{
  "translate": 0.12,
  "norm": "layernorm",
  "width": 384
}
Rows from block 3 of a small masked image model, named by matrix and row number. Rows with one number belong to one neuron. Each number is 500 + 50 x the weight over its row's rms, rounded and kept within 0 to 999. All counts start at 0. Numbers have three digits each.
Before each neuron's rows are labels from the 100 images, of 14976, where the neuron reaches its highest value: "colour at peak" is the nearest of a few named colours to the mean colour under the peak. Only what is clearly more common there than usual is listed. The data: drawn small creatures on textured ground. In brackets: how many of the 100.
# fc1: MLP up (model.blocks.3.mlp.fc1.weight, 1152x384), inputs 0-76
# fc2: MLP down (model.blocks.3.mlp.fc2.weight, 384x1152, transposed), outputs 0-76

colour at peak: pink (40)
fc1.47:537527494505489473587454485559515534471416519622509498388424528525488505542465380506531468382401529542479534514544515509551472554597417444531549510493553547503507551578451532491568468411393474517553487480460577421473458518447375486
fc2.47:521496507518478511475403475483473348468456495532459524525431532482508494452577464506501522586512446497532407519509534536542475491425576494460501437459510440494612465360522481412508527522477484402476556521515524456408490393546448515

colour at peak: pink (41); white (28)
fc1.680:448500485489452426511507464483434469454458589432518477444512557466509549450501502461529489508467490509480546514480495452459597490610509478470507442556499439506572521455475506408497406557518482506363484482459486566539532551474363420
fc2.680:528446514533525346576460537510465503523515542406501505449525485494526428483382479493576507442550440469497421502501530479522523528405545482542488491415659474505623494514533480582490493418394509459561531522480527466490491527524435531

colour at peak: white (89)
fc1.61:429500465500514463567468578533451523449499441491556389457505477532517463529530479561418496493522566522444617589486413500531573529472455556510514526580462526291465530447528581472536513565518516503553518562504399540450530564475496498
fc2.61:591523521469481465514544521564515501477494537420507446457497540492530473467498512493452537474541472432487565522465469460422546488395526485455580481503506464466504543546467547595447490448542513469485495485484492373486572434495185463

colour at peak: black (60)
fc1.522:527474449514527449492478546542555555482527500510500525372502450451494501517517513536464507500533559473481534458530450490441447466537639448455469552514475516485512497475472560543466536510613538500521525548485434523511553510597508498
fc2.522:485511518480521511409448484474457511499502519551492504600491563479476455488547544472513507475475486566454512521530518442489515540546420537510544485465511494525495498342499495534429468520494513520570498491601483505501447438456731523

colour at peak: brown (78)
fc1.519:468575530477595487464502520483511482535400523497542491490548582504532475573551489479495521513508449451525491450388517579442520529456513470531487444452460573551504578590479527479510531539639436497568387528402454505546521489440582497
fc2.519:484501485490535556388467461446497521555515464555467468500499417533517517548505456530464469489527618545458455460527447548544495514454510504461517484510554491490415445631512467484418467501529529468578462508380545586565505524510636504

colour at peak: black (100)
fc1.505:555542550580558455475431481418418537492510436470481510546525551480557449528487452434534489562544634475575533406515503514415379491543597490500391544517482346423429557558532522531459464507572435501461490592413400539504546475524426524
fc2.505:492490535476489532525486400438479494519434478551489494521461499495423558545467520513551484458517451545482506539466542464550473538554424484470462520574470537524511473572501490419455461433499556476566506438513469444488509522557724475

colour at peak: white (70)
fc1.300:384481441474507482508501497550547549310554470610521488400532472585527490449525500564513493507542564563612480667535526505500561499527470573507585594526529524484541475459544521507459530472489516528526509513454570448508389457518479465
fc2.300:517463472494542552502534531490417469482479438512558412499485524551514489481479444510564552561570538502541513525537482497464540443495473410488493486550464528590580538508541553492463468514515518496456480484373578522566447500583331417

colour at peak: brown (61)
fc1.658:470381548455547467477446579447592467473468449437483538388517451444467578488489553568495471456467528512521572444484482477404468561580536563455515441519622481498482471463555530521492422531534548410522524556540498484489477517602475485
fc2.658:584484534529483447484440426500513544460488477543524562482492351517500548518491492474531460490475540498508428538464538500501508671491551492469555473487549444536694528484442473507528487581564535445503471517486537487512494453471396496

colour at peak: grey (53); pink (35)
fc1.89:542505473582452444491485471547572462458548453430508521421489565536491480469438459520544562476490484541484489505398486571507533539452520501452507566503515458475458516545438461539469561469540513529446522569494580485490482523461442488
fc2.89:484524457553541599587524461434546479486579494543475443527524530520516483572449474483461447481538511485494476426490389502524489610454412472496497450466493477477549518449486503446534478468484552472418464563523414478523515492484525563

colour at peak: black (44)
fc1.50:493541474502509474499507447502558473360505395501480485510412493463503490464514550561433542496663509437500506435498500483406451502577497503424421506564496406517489535500512505581469455482552547548500465531454462451509649500533572535
fc2.50:485519515509476472489532557532446429418507488461519494540511514538494542531485523476503515497448497483469478572545525473507504561565513491481531523550505504561467464540497495423474517543474445482485504511557501534508506483494973498

colour at peak: grey (63)
fc1.340:456515599476546512431496489567549523536528514493457550494439507550566428594564498430485560444542478501504548560477531430487514525410510513493492471551446502538436522525410511496572473552406558543557436476515610527439606463502496459
fc2.340:518484548549499496482460545433533473449486546547432446538432513476498573581455506476551480525433478465487523411487432464483518578377494462564500422486462483493581518456519500497511428498425466523433498573537466494473533490457322454

colour at peak: grey (61)
fc1.39:437430444460450453511478635494508483452469453465385529457544505454520465463595395539533494390552551433499454496515591443600569450496491501473497486432505485535545484478447458477469563469477467646419552460543440480553488496477470420
fc2.39:552390501477507413463506527409437529486431577534519498533550592521535601526505543492610472453540448535470596402575425541500550526468493493416437526532596502489449515530454424570494464572446445449500505490496558433493458511494519535

colour at peak: green (37)
fc1.237:438471540413514526574481450450524512469496518497598353525451468499536558604442510567576428469594492543478477447514524628435498463558459518496511385551416491549602475410469468344486535526549524490498437477461528579514475543463584477
fc2.237:510509578539582539477476544490522432497517446423513503548547484512457553456495449444543539558478460533509465429531558578519452652492524503512490593421572452504422487471530459537554508455481529497498461579437536527499468461435436503

colour at peak: brown (73)
fc1.552:479412423461494470444636542469562508462435495422531482479552487511460553439410545472476437492433579494534409523537514537419512548526487517462483479499468408516431469537478512450535477588502563401505510569533532612484551608575349427
fc2.552:508525590491521529339447460472457497452450505406535499435495239502525480494557507512572483545433622526527627485469555491473478579498495522472517456517596481462676545367456516516459508448455508437504522499482476537462493487500443512

colour at peak: green (49)
fc1.656:658534425501616521488501524457463498522444468466494432472436525502583548505522465496390497459459499489509462523448528509447477467502418465497501479479506466500494474482503450444409558484428523586498469492579494597448531518449594528
fc2.656:598492507485599594425458550607584421514559502467524601472506561524553558537505531569439491522443474497498500498464515461539501455481439474529534481517492473531539513581497464599500456496481529578447517477518462502473459476546368520

colour at peak: green (51)
fc1.378:445422538543413486555493475459543537438669537479538522461437494477443461517515626533513573537514570639448491372542571553540516495499557542516520504608518466465446505502449543510472519521537605525525475469488528503464510496511656537
fc2.378:492382519457462584541509469409392593499484535451465491465524473470551529524462523476528458544518521457486472489487469511486511489478444466487489513574456502455501509449531493411566523456502473520430510535753522507504511478443641519

colour at peak: pink (39)
fc1.598:399522545479508486616505537536540528410499478501508433494520469449467529514496540553510567506514504405560476651423528463544518504524536470538472562488474550416459450526512458410474434503389514463489502430489509465488600465432388531
fc2.598:520449501502458508508524521421442593480522520532483458546507560529465494506475472508513486472523570498539566526487459524537492501515541559581509507547550517431557500442556518374483518469516490442509508456553542501526574473461308530

colour at peak: black (51)
fc1.262:572557564465472448446552555491491521636432515578536564596527542546531555518554474514490568548551563485511478423481416518497559420517512418498509492613524552469557558498554492483501467532375497433503507538469360440456589518548577513
fc2.262:575495406554509554446504419507530476465542499579485561521467461479507510528513484499488509459494386532506479513501513510467538386465481508482470536560521499472514437475480506456512520514475458510540469522473545522516646474521612532

colour at peak: grey (69)
fc1.631:446564501491512549478582494408457502509582464542478521452619480559601472502472528375485509453531514517479463478483413447398531355515509487532427447561486524501619503429505464568514402555407530533484464586511413460472446499570493540
fc2.631:407450493380487490504508443575577523586522469534506508563373399553474438494560498513495527541504584490487613526509434497507534336473410452452470443541438505532381503546409463533520485546457580516534480533405390393470509515528504443

colour at peak: brown (69)
fc1.690:552436456445474502457658504565459558438491560386482533493520405472429541462426518507473497588449565458461430417533502533472465573527540531571498488439464482503451444572473449520533451530390496450476491498524533504438553493613431469
fc2.690:483488518498499525389555532496520500406449509465517448539506271517540491506569495503545482485494583526541513522506558516497472434527444534563468524550493498459701496527496533465510481339540474430451512486520536469506511510473459477

colour at peak: blue (84)
fc1.34:452431547481460493526508554436496546509556576498531416553478505503406458542496495519576470447540549511552505478531526469563580471533554498536497557521463432497538481513506450560624542613514473504523502488475443486525518571535551530
fc2.34:561521532478542551530447502477505555464402432514565487574446416522771471528510464466487542412388508458452462532470537514500560434525448437485549506568532447493436470489498507498499400540468547500481470463477499483446511465531628522

colour at peak: black (59)
fc1.447:477555524495595485424536485542613464546535480519464480437383508523524488550555451424512499438377534556511527492494559575510460492449469517515467430498465544445410458571450494445436561488482526527457506477613516480399541569437519509
fc2.447:425487452564561544437540433475443566475461525504512578518530471461480438452506510533562462510490491572487446477512558440471513510527478516484491504462446450503472456552518489525523498460545501463454493514549463524471474517488324481

colour at peak: pink (73)
fc1.425:525480578540432461524497500464510490477585445505454334522492489504503512505493492532522483526437510539464484630550522560513502533526511502535552516456476485549515371557483485543520583415523553480479529548479458544479477485430664473
fc2.425:413417423475491498541556551534543463422447529554529412440493544576449586514427455470419517517549449467587489530412433530530546482529473559516500533454479495586543556594551485548391577484511458484515501568423545472480465439546452571

colour at peak: green (62)
fc1.377:597523494535582538473524470507500532463448538533414504509594579439537548500520487482518462469574507498498503565503444611525417491487506469428538490461509523544476535561482510555515495489411550422437515441518501532515485513537505554
fc2.377:451606563526478467441465516445584461525616499464468567579505530469662468458490579510475529474595496493489513504450553541465486480429526504549512474514469469514511489506490498573586536498509427536435562502496523408485487577491377515

colour at peak: brown (64)
fc1.509:464585494484636494478497532510505397622579436556524568538524491560582490515471535525606521549579605377465468454518456504463526451508480512479460524507479536680454475468554558437531594469550542623566546533483475448514484573416575538
fc2.509:510445476497530465486531536470436365490477542498444491434446403507476513513491517502495481550526488601504568524478493520543449598466533472575511568385670492479490461601588401431464520560519519560549513545396528486502482505495372471

colour at peak: pink (40)
fc1.635:561530489399547539473486514472493522454456437462451463534527482521500563544520360426525398408536646507488517509411380504554566579497473465452470513595509454517535509433459551457528498552491439540397515598439584492503426526585395410
fc2.635:475553514503557491619490486502528512477505517621515534493545678472471453528516509504602494555450438556513339476493521511465527622481503524602484433506494497524501501451531490444515552546445527421465442565572387555497477549522503508

colour at peak: green (30)
fc1.618:419413506469535504486478514577436471494498560503553487509440484470494456459511530477547534579517551438530478534568485490451545454494506552468441535475500387497532535478562601548503435442465474549566479487533491463574536469517416452
fc2.618:500606486492480480491443501471590507522525501493479480480498536468620543484484509490520427456434527486467491551548510506465534399461457472508477504525479506597516467541476519444525534607427508532446532491501560497539504485460759543

colour at peak: green (25)
fc1.688:580398572546451512462499520444498479454563550408475450544487476538522516490447456457588548488697545505473435444527452524431424507480452514527448499505478405411463522570541497480448480515458587479554492576505471606469511415491557565
fc2.688:502535521523504463505467542453495457452500498412572541607529457491553431542457565486541493465436516539584482527462504448483526532542518539576476498609478497454494500519484474438531503469539506519493551561553513429420497460558204530

colour at peak: blue (28)
fc1.294:607572522494584507536497474505507546488455467618609551495503533514572511534470484497492387578584436499561466465505481578505513448444539533490498533486416483483585500476502558492459488462671512522519404527442415611470563529518385478
fc2.294:590480493473478492441516546516443446404501503579627528486476427464489515589544495477401519433478545563496489498418522467468509563483534476407532470459494489441418485567520485428489496516465539502541451515490447589448543617488489520

colour at peak: brown (86)
fc1.125:502476471518430524520423478502500500425442539434614484533501439508432459468464399466494414544436445529489437484505432495535503474524494558427540550476417372473489551439479486576502507564480510507564437534545439537552539449434384504
fc2.125:370515577463535548514400440473489437446514499468472503491520518534542539567528515494506462508523500501535494522474563489465460590454532499431431507522667501510426485383535486473448476413608557561541523497510468467481487539414413535

colour at peak: pink (44)
fc1.283:577546465523486515546410463427483510484439519520360567458458524449535436542474486470498458501431479567562482485514535444546528486552430505409500447516528456501545424358538456535467536422481486533527501492541464567474492465401463435
fc2.283:508458441559472403535537624550533459583534527426490533484492433534467496480559550473571488503543435498508439507474458566572489509599635535527463573434515497519549489497502469591476507543479487363467515456548553429513434493461610554

colour at peak: brown (74)
fc1.675:511484475492587538410476569515548472495582495504454564492541475467455479490490477530488517482541427525551444486568445481517425394608579435549505492495482545460486514536583543595470560549514458488457499454465550449547464498494427535
fc2.675:474498510565496469408460509440427445506613506485462518452491556427488456573457504527582508537554516459524427530483479483483513482385505498473529507453626470509502566423583405562467495528484584511532475433445483491520506498427290515